Rows from block 9, named by matrix and row number. Rows with one number belong to one neuron. Each number is 50 + 15 x the weight over its row's rms, rounded and kept within 0 to 99. All counts start at 0. After the name is the row's rms in percent of the matrix's.
# fc1: MLP up (model.blocks.9.mlp.fc1.weight, 768x384), inputs 128-255
# fc2: MLP down (model.blocks.9.mlp.fc2.weight, 384x768, transposed), outputs 128-255
fc1.425 089:44 61 43 53 41 58 60 52 57 62 22 85 59 62 32 47 64 62 51 28 38 32 66 49 68 39 57 48 68 51 32 48 72 71 38 44 03 73 64 39 39 48 21 61 26 42 18 46 45 71 41 77 29 40 55 46 36 39 53 45 53 54 63 41 64 46 48 57 53 29 25 28 52 43 48 36 25 56 44 40 59 49 55 52 59 51 49 44 41 27 39 47 50 44 61 72 38 42 67 22 70 57 57 33 72 24 59 49 59 38 52 48 43 34 54 44 29 78 75 51 78 51 44 65 68 37 53 38
fc2.425 080:73 58 35 47 64 48 57 56 67 81 65 61 40 47 40 34 43 31 78 51 27 90 42 32 32 57 49 47 60 36 54 63 17 36 41 50 25 30 43 40 36 41 40 49 57 31 63 58 48 64 31 61 34 96 63 46 44 60 38 31 71 41 56 71 71 58 24 43 63 63 55 27 45 51 34 37 46 55 40 40 44 52 62 59 43 63 43 54 53 54 35 38 54 44 74 63 47 59 63 65 44 50 50 76 33 67 37 47 65 36 35 39 58 41 54 59 51 59 62 60 42 62 58 69 35 48 29 41
fc1.426 107:39 35 53 50 33 52 66 41 46 72 52 20 18 46 65 60 73 58 50 38 28 65 52 55 62 53 44 22 51 63 58 36 57 51 79 62 22 40 55 61 47 53 37 47 52 55 39 46 53 43 53 28 47 67 87 61 59 56 31 49 55 46 41 69 53 39 36 33 60 54 24 33 68 62 39 38 54 71 53 63 40 25 59 44 57 59 67 56 53 43 47 82 50 47 63 41 62 44 75 45 11 53 67 50 65 46 34 45 38 36 47 34 52 32 51 60 66 88 60 48 15 51 67 31 55 62 64 65
fc2.426 125:64 37 54 53 47 48 65 54 77 39 49 36 65 37 62 40 37 78 46 31 65 37 63 53 42 61 64 40 57 43 44 51 46 42 55 46 68 68 81 69 58 68 45 58 50 62 50 28 48 57 51 28 58 29 30 48 81 25 44 92 57 55 23 56 66 51 24 67 46 52 23 88 39 52 53 69 51 51 46 63 56 67 44 40 61 39 56 48 58 50 41 77 53 57 43 53 39 56 49 45 63 48 60 42 59 05 43 38 39 59 59 67 39 48 36 46 67 50 54 53 77 53 37 68 34 51 40 56
fc1.427 056:46 52 58 43 44 59 51 50 53 35 42 31 51 48 63 44 82 74 63 16 42 33 41 56 67 54 52 47 77 77 61 20 33 73 51 75 55 47 39 52 36 66 30 70 42 34 60 56 59 63 56 47 35 46 34 57 51 43 47 71 78 79 50 49 54 51 62 42 47 46 32 27 43 63 43 31 46 37 43 65 50 40 40 40 58 65 50 21 48 41 39 68 52 13 33 33 51 47 39 35 65 56 48 51 46 66 69 42 59 42 65 37 59 20 28 11 41 38 74 51 55 57 49 31 75 49 51 60
fc2.427 043:22 47 49 51 69 52 57 52 54 32 60 29 43 55 42 26 40 39 36 43 48 79 42 34 44 71 69 67 57 23 32 60 38 47 45 36 39 24 51 45 73 45 43 31 72 46 53 56 39 36 47 49 45 52 47 33 55 29 55 53 62 37 53 99 61 33 56 60 72 49 54 50 29 44 33 23 59 54 17 58 31 31 64 28 41 41 44 41 54 60 57 48 42 35 49 72 44 23 34 57 75 51 53 60 49 27 40 59 63 58 51 70 52 63 52 39 46 46 27 47 60 55 59 52 42 65 42 60
fc1.428 102:14 35 42 56 21 27 40 58 24 42 54 53 40 62 32 40 33 35 99 40 40 52 54 66 56 50 35 41 77 23 61 39 61 68 38 59 10 39 31 41 45 38 49 41 46 52 48 62 51 46 63 46 37 86 29 38 32 27 35 49 52 39 83 34 69 49 45 44 57 45 43 38 73 29 47 62 46 50 34 31 49 47 28 36 54 36 52 47 39 45 42 08 49 64 72 69 80 49 68 60 62 36 48 46 87 54 59 53 63 34 54 62 69 54 55 57 33 54 49 80 90 51 43 43 43 45 41 48
fc2.428 095:56 42 35 53 46 43 55 23 16 22 43 72 62 32 37 48 72 46 50 37 59 56 50 42 61 45 72 39 59 54 46 40 55 50 54 48 73 26 64 67 86 50 44 66 42 84 34 33 62 62 62 40 45 46 63 76 56 59 39 50 19 43 45 60 47 79 55 77 18 63 42 58 55 49 37 67 71 56 32 52 61 66 38 31 46 56 73 62 39 29 35 60 22 67 52 38 73 61 58 55 50 30 24 71 44 43 57 48 28 50 66 79 58 58 17 55 72 32 40 65 45 29 51 19 60 34 28 40
fc1.429 099:41 45 25 48 43 33 37 65 49 80 11 72 64 44 39 33 61 65 48 45 55 50 41 76 65 20 54 30 37 39 65 32 48 50 57 58 22 34 42 48 70 57 24 65 23 08 72 28 55 43 40 40 49 59 28 74 43 39 65 50 46 13 64 54 59 76 83 72 78 67 40 46 60 39 40 67 58 21 42 49 71 62 43 49 62 62 29 51 43 26 70 39 54 67 40 52 43 55 36 00 78 30 40 79 82 37 71 37 46 29 41 55 50 58 46 50 52 38 73 93 71 52 36 59 67 48 26 40
fc2.429 108:50 61 39 29 57 61 42 33 37 28 43 47 49 40 48 36 49 46 59 55 59 47 45 40 39 48 59 67 57 39 47 44 48 65 44 55 53 47 70 59 66 48 41 58 68 91 37 57 46 48 43 46 43 53 65 64 54 74 39 51 32 38 32 57 53 51 57 50 21 61 35 48 70 48 32 55 81 67 43 72 29 38 81 33 67 44 50 74 55 37 24 33 11 64 51 36 88 40 44 53 39 23 15 62 30 45 64 57 93 59 74 58 52 40 53 62 51 33 75 60 47 39 41 53 62 17 06 30
fc1.430 095:62 32 51 29 51 39 48 38 64 38 51 34 35 21 53 41 29 53 41 38 47 25 60 39 86 44 61 59 42 41 54 36 56 54 62 45 61 34 39 77 53 82 54 47 48 55 60 64 51 38 67 41 47 63 66 46 61 72 47 36 69 44 36 35 39 53 64 40 60 14 31 52 22 54 59 56 33 49 43 40 46 37 35 46 39 54 66 38 35 43 41 38 55 25 68 55 55 41 30 26 49 69 66 46 43 28 62 48 90 39 37 51 64 53 34 39 48 71 46 49 36 42 61 52 53 36 61 68
fc2.430 112:35 45 54 30 76 44 53 62 39 56 52 33 42 56 54 69 52 30 27 71 33 41 53 41 50 62 53 87 63 58 28 66 44 61 54 58 58 73 59 36 42 49 47 33 63 67 49 59 56 35 76 46 47 27 74 31 43 46 35 59 42 32 38 44 40 74 80 68 56 48 33 37 04 51 62 48 48 56 55 40 47 52 60 52 73 71 34 33 55 36 59 60 47 44 18 45 68 45 31 32 62 22 46 44 53 45 64 61 37 43 46 33 48 36 41 63 64 51 36 40 47 62 27 65 48 71 56 44
fc1.431 078:43 63 25 74 46 85 20 41 45 66 75 61 29 41 47 37 05 61 35 47 30 64 55 51 53 40 51 59 39 34 61 35 50 76 59 71 58 47 42 94 33 57 47 37 50 31 63 72 46 50 56 57 36 44 72 35 59 65 48 68 58 52 51 39 79 66 58 53 31 71 57 10 11 50 48 77 47 26 46 58 58 76 51 62 49 60 51 55 61 43 58 42 64 64 23 54 58 48 82 48 76 42 81 37 33 35 71 54 73 32 79 59 46 59 34 64 58 64 26 75 47 54 59 47 64 62 50 58
fc2.431 062:51 47 55 38 61 48 69 49 57 67 66 49 70 41 67 58 56 48 66 33 64 48 69 55 62 23 62 64 24 30 47 71 54 30 39 49 43 55 67 85 71 51 36 51 48 49 50 49 59 52 49 46 58 58 64 49 55 62 24 58 44 38 43 78 51 46 49 70 60 27 37 24 55 34 36 64 64 61 49 85 30 39 46 68 27 56 32 54 51 54 42 55 48 46 63 46 75 52 48 75 43 31 31 63 46 47 53 47 84 43 43 33 61 42 30 82 40 29 62 35 57 35 66 55 44 64 62 51
fc1.432 095:47 62 40 57 26 55 54 36 42 32 65 46 66 57 29 22 45 62 69 30 47 46 54 56 50 46 39 65 44 34 63 24 62 99 54 37 33 58 60 51 49 55 69 61 64 48 27 56 68 65 29 93 47 75 39 44 29 54 27 56 76 46 53 51 28 80 51 54 59 55 57 43 35 36 33 47 50 57 50 53 55 53 36 59 68 49 35 32 42 46 68 67 22 36 53 33 57 56 54 48 60 51 33 50 29 54 63 46 48 67 60 44 30 23 25 48 42 43 68 35 72 37 38 50 64 28 34 53
fc2.432 074:35 50 75 66 41 65 42 45 56 65 49 50 11 54 73 39 57 67 59 68 51 44 44 52 53 79 45 53 46 60 49 49 55 79 40 46 45 68 63 14 47 51 71 26 68 73 59 49 53 41 62 51 41 38 77 32 36 35 64 60 55 58 41 42 37 43 51 36 38 65 72 84 63 62 56 37 49 55 50 68 57 35 55 42 74 44 30 54 43 50 53 51 45 27 39 71 41 49 55 49 64 63 72 26 65 52 43 74 48 31 65 51 21 56 69 33 46 49 42 53 37 60 55 34 63 55 59 45
fc1.433 116:50 48 46 49 12 42 49 47 68 48 40 47 38 70 51 70 67 66 43 25 50 10 49 56 42 48 68 58 65 62 41 33 38 72 51 76 56 61 68 33 30 40 10 63 52 30 53 70 79 39 74 70 45 53 54 32 23 30 65 52 60 64 85 67 54 51 40 54 59 34 43 41 48 35 70 41 32 53 49 35 39 64 48 40 74 54 56 61 51 36 26 44 35 44 50 69 52 69 54 36 56 44 28 44 63 39 56 58 47 43 32 46 61 49 46 21 54 50 46 45 54 77 53 43 58 58 27 49
fc2.433 130:28 41 52 69 30 35 56 63 42 71 55 53 49 57 11 59 53 62 26 57 42 59 46 48 80 51 37 34 37 49 52 57 50 43 43 78 41 63 29 39 45 40 51 44 48 31 73 54 63 47 46 90 63 57 60 55 42 50 55 44 39 60 61 48 51 37 50 56 67 73 79 52 23 58 68 37 18 24 60 38 62 62 23 61 47 43 69 41 30 43 61 34 71 33 39 54 27 46 47 55 54 53 47 65 49 53 34 48 59 56 55 49 37 69 46 43 49 75 30 65 49 55 53 54 41 62 64 55
fc1.434 101:13 34 38 65 38 47 42 29 28 43 50 42 43 36 53 40 66 50 76 57 57 43 54 57 60 63 39 50 41 22 66 47 65 32 52 40 18 53 52 53 51 47 48 78 32 73 23 37 54 44 52 56 46 67 67 66 19 32 39 41 51 35 67 47 62 52 63 46 28 37 61 49 49 41 53 52 64 69 25 46 56 48 24 23 54 47 48 32 47 37 50 16 22 62 55 61 44 58 29 54 70 34 53 63 74 58 48 63 76 40 58 72 57 35 12 56 18 41 82 55 68 64 47 61 30 38 40 49
fc2.434 096:84 84 35 58 69 48 50 21 56 40 46 73 67 37 53 49 41 52 55 24 32 54 53 44 41 51 74 31 67 64 42 65 46 26 57 41 46 36 58 61 58 56 86 50 34 84 52 23 61 73 40 50 56 55 51 60 63 71 47 39 44 36 54 55 58 69 26 51 42 67 34 56 76 36 32 61 58 27 54 64 46 60 44 35 37 67 47 52 55 51 31 69 30 71 75 19 61 64 88 51 25 42 23 56 36 43 34 53 44 43 38 77 48 46 32 36 35 41 69 53 61 25 62 31 41 40 54 27
fc1.435 104:66 36 43 28 59 54 71 66 43 52 38 61 47 65 44 41 66 73 50 50 48 36 39 39 47 93 47 35 35 48 58 60 34 65 40 40 73 62 76 50 53 85 67 65 44 43 56 40 43 33 55 46 54 49 58 38 39 61 64 78 51 51 75 42 51 38 56 68 44 40 49 32 37 56 68 57 58 81 38 28 50 54 35 26 75 68 31 46 52 59 47 40 72 62 43 81 69 47 23 41 74 81 51 71 62 52 51 36 53 55 60 24 57 36 31 34 35 68 53 52 77 53 41 50 82 49 47 42
fc2.435 120:28 58 20 57 59 53 38 54 49 69 55 40 51 80 65 62 47 44 38 55 71 47 56 42 44 55 22 71 61 67 69 46 46 46 58 72 63 76 51 41 36 61 44 57 71 49 50 58 48 30 66 47 34 38 54 47 49 37 73 43 58 54 45 34 55 26 57 56 46 57 59 63 30 68 64 36 45 61 62 30 75 56 65 61 61 47 43 39 49 49 57 78 75 37 21 49 41 48 35 40 90 45 63 56 54 62 51 50 38 53 52 51 57 55 52 41 95 80 30 50 55 70 00 60 45 83 60 56
fc1.436 104:32 40 39 51 47 58 57 55 60 67 15 41 68 56 54 71 86 99 40 57 48 52 54 45 51 50 49 49 50 44 67 37 41 52 64 56 71 64 66 53 81 89 39 53 60 41 42 64 62 38 59 61 61 43 50 55 43 47 53 56 71 69 63 70 50 64 39 29 54 46 65 37 51 54 52 41 63 52 40 54 76 33 39 71 73 76 56 70 48 25 52 61 42 42 81 70 71 30 29 39 30 59 30 49 69 19 65 39 64 35 38 14 68 41 34 53 42 21 49 44 31 69 37 59 45 46 46 46
fc2.436 119:55 54 97 34 58 69 77 83 47 42 24 35 34 43 54 58 62 35 46 56 65 52 54 40 56 32 47 57 71 47 45 57 61 48 34 52 51 43 31 36 64 57 51 62 19 23 52 59 44 50 42 38 46 55 69 49 40 62 37 87 80 67 41 62 61 61 55 44 63 32 74 42 12 34 65 41 23 43 45 38 63 55 45 48 53 54 50 06 14 32 59 42 56 37 46 51 39 38 48 23 56 59 81 60 46 44 44 69 62 71 51 30 64 60 60 57 40 50 35 46 43 56 46 40 60 59 69 44
fc1.437 080:80 80 60 40 19 65 66 83 61 42 36 47 70 60 36 66 54 60 73 39 40 38 40 49 62 48 60 58 54 64 31 11 34 82 44 63 41 40 43 25 47 51 23 71 74 54 56 68 70 56 47 66 08 35 67 62 38 47 47 55 44 53 56 50 71 71 62 54 48 52 34 36 35 34 43 39 46 44 39 37 69 52 42 39 47 35 20 24 48 31 59 62 53 41 61 54 76 55 56 47 74 68 60 53 60 49 78 18 65 46 47 45 59 45 63 47 60 72 54 51 53 43 61 60 51 51 46 44
fc2.437 071:27 32 50 60 49 51 49 68 25 57 58 16 58 56 56 56 59 35 48 52 07 44 30 65 70 63 86 43 48 57 51 41 27 30 47 42 75 37 37 45 42 52 41 36 77 44 52 20 78 36 53 52 61 81 71 62 38 60 57 53 62 58 55 63 44 57 62 54 64 71 66 17 25 63 73 39 38 62 53 35 46 48 41 68 26 49 43 51 34 34 83 54 72 45 47 67 38 22 56 48 67 52 45 45 56 65 56 62 19 68 81 45 44 59 49 38 55 59 25 74 58 39 46 17 30 70 68 73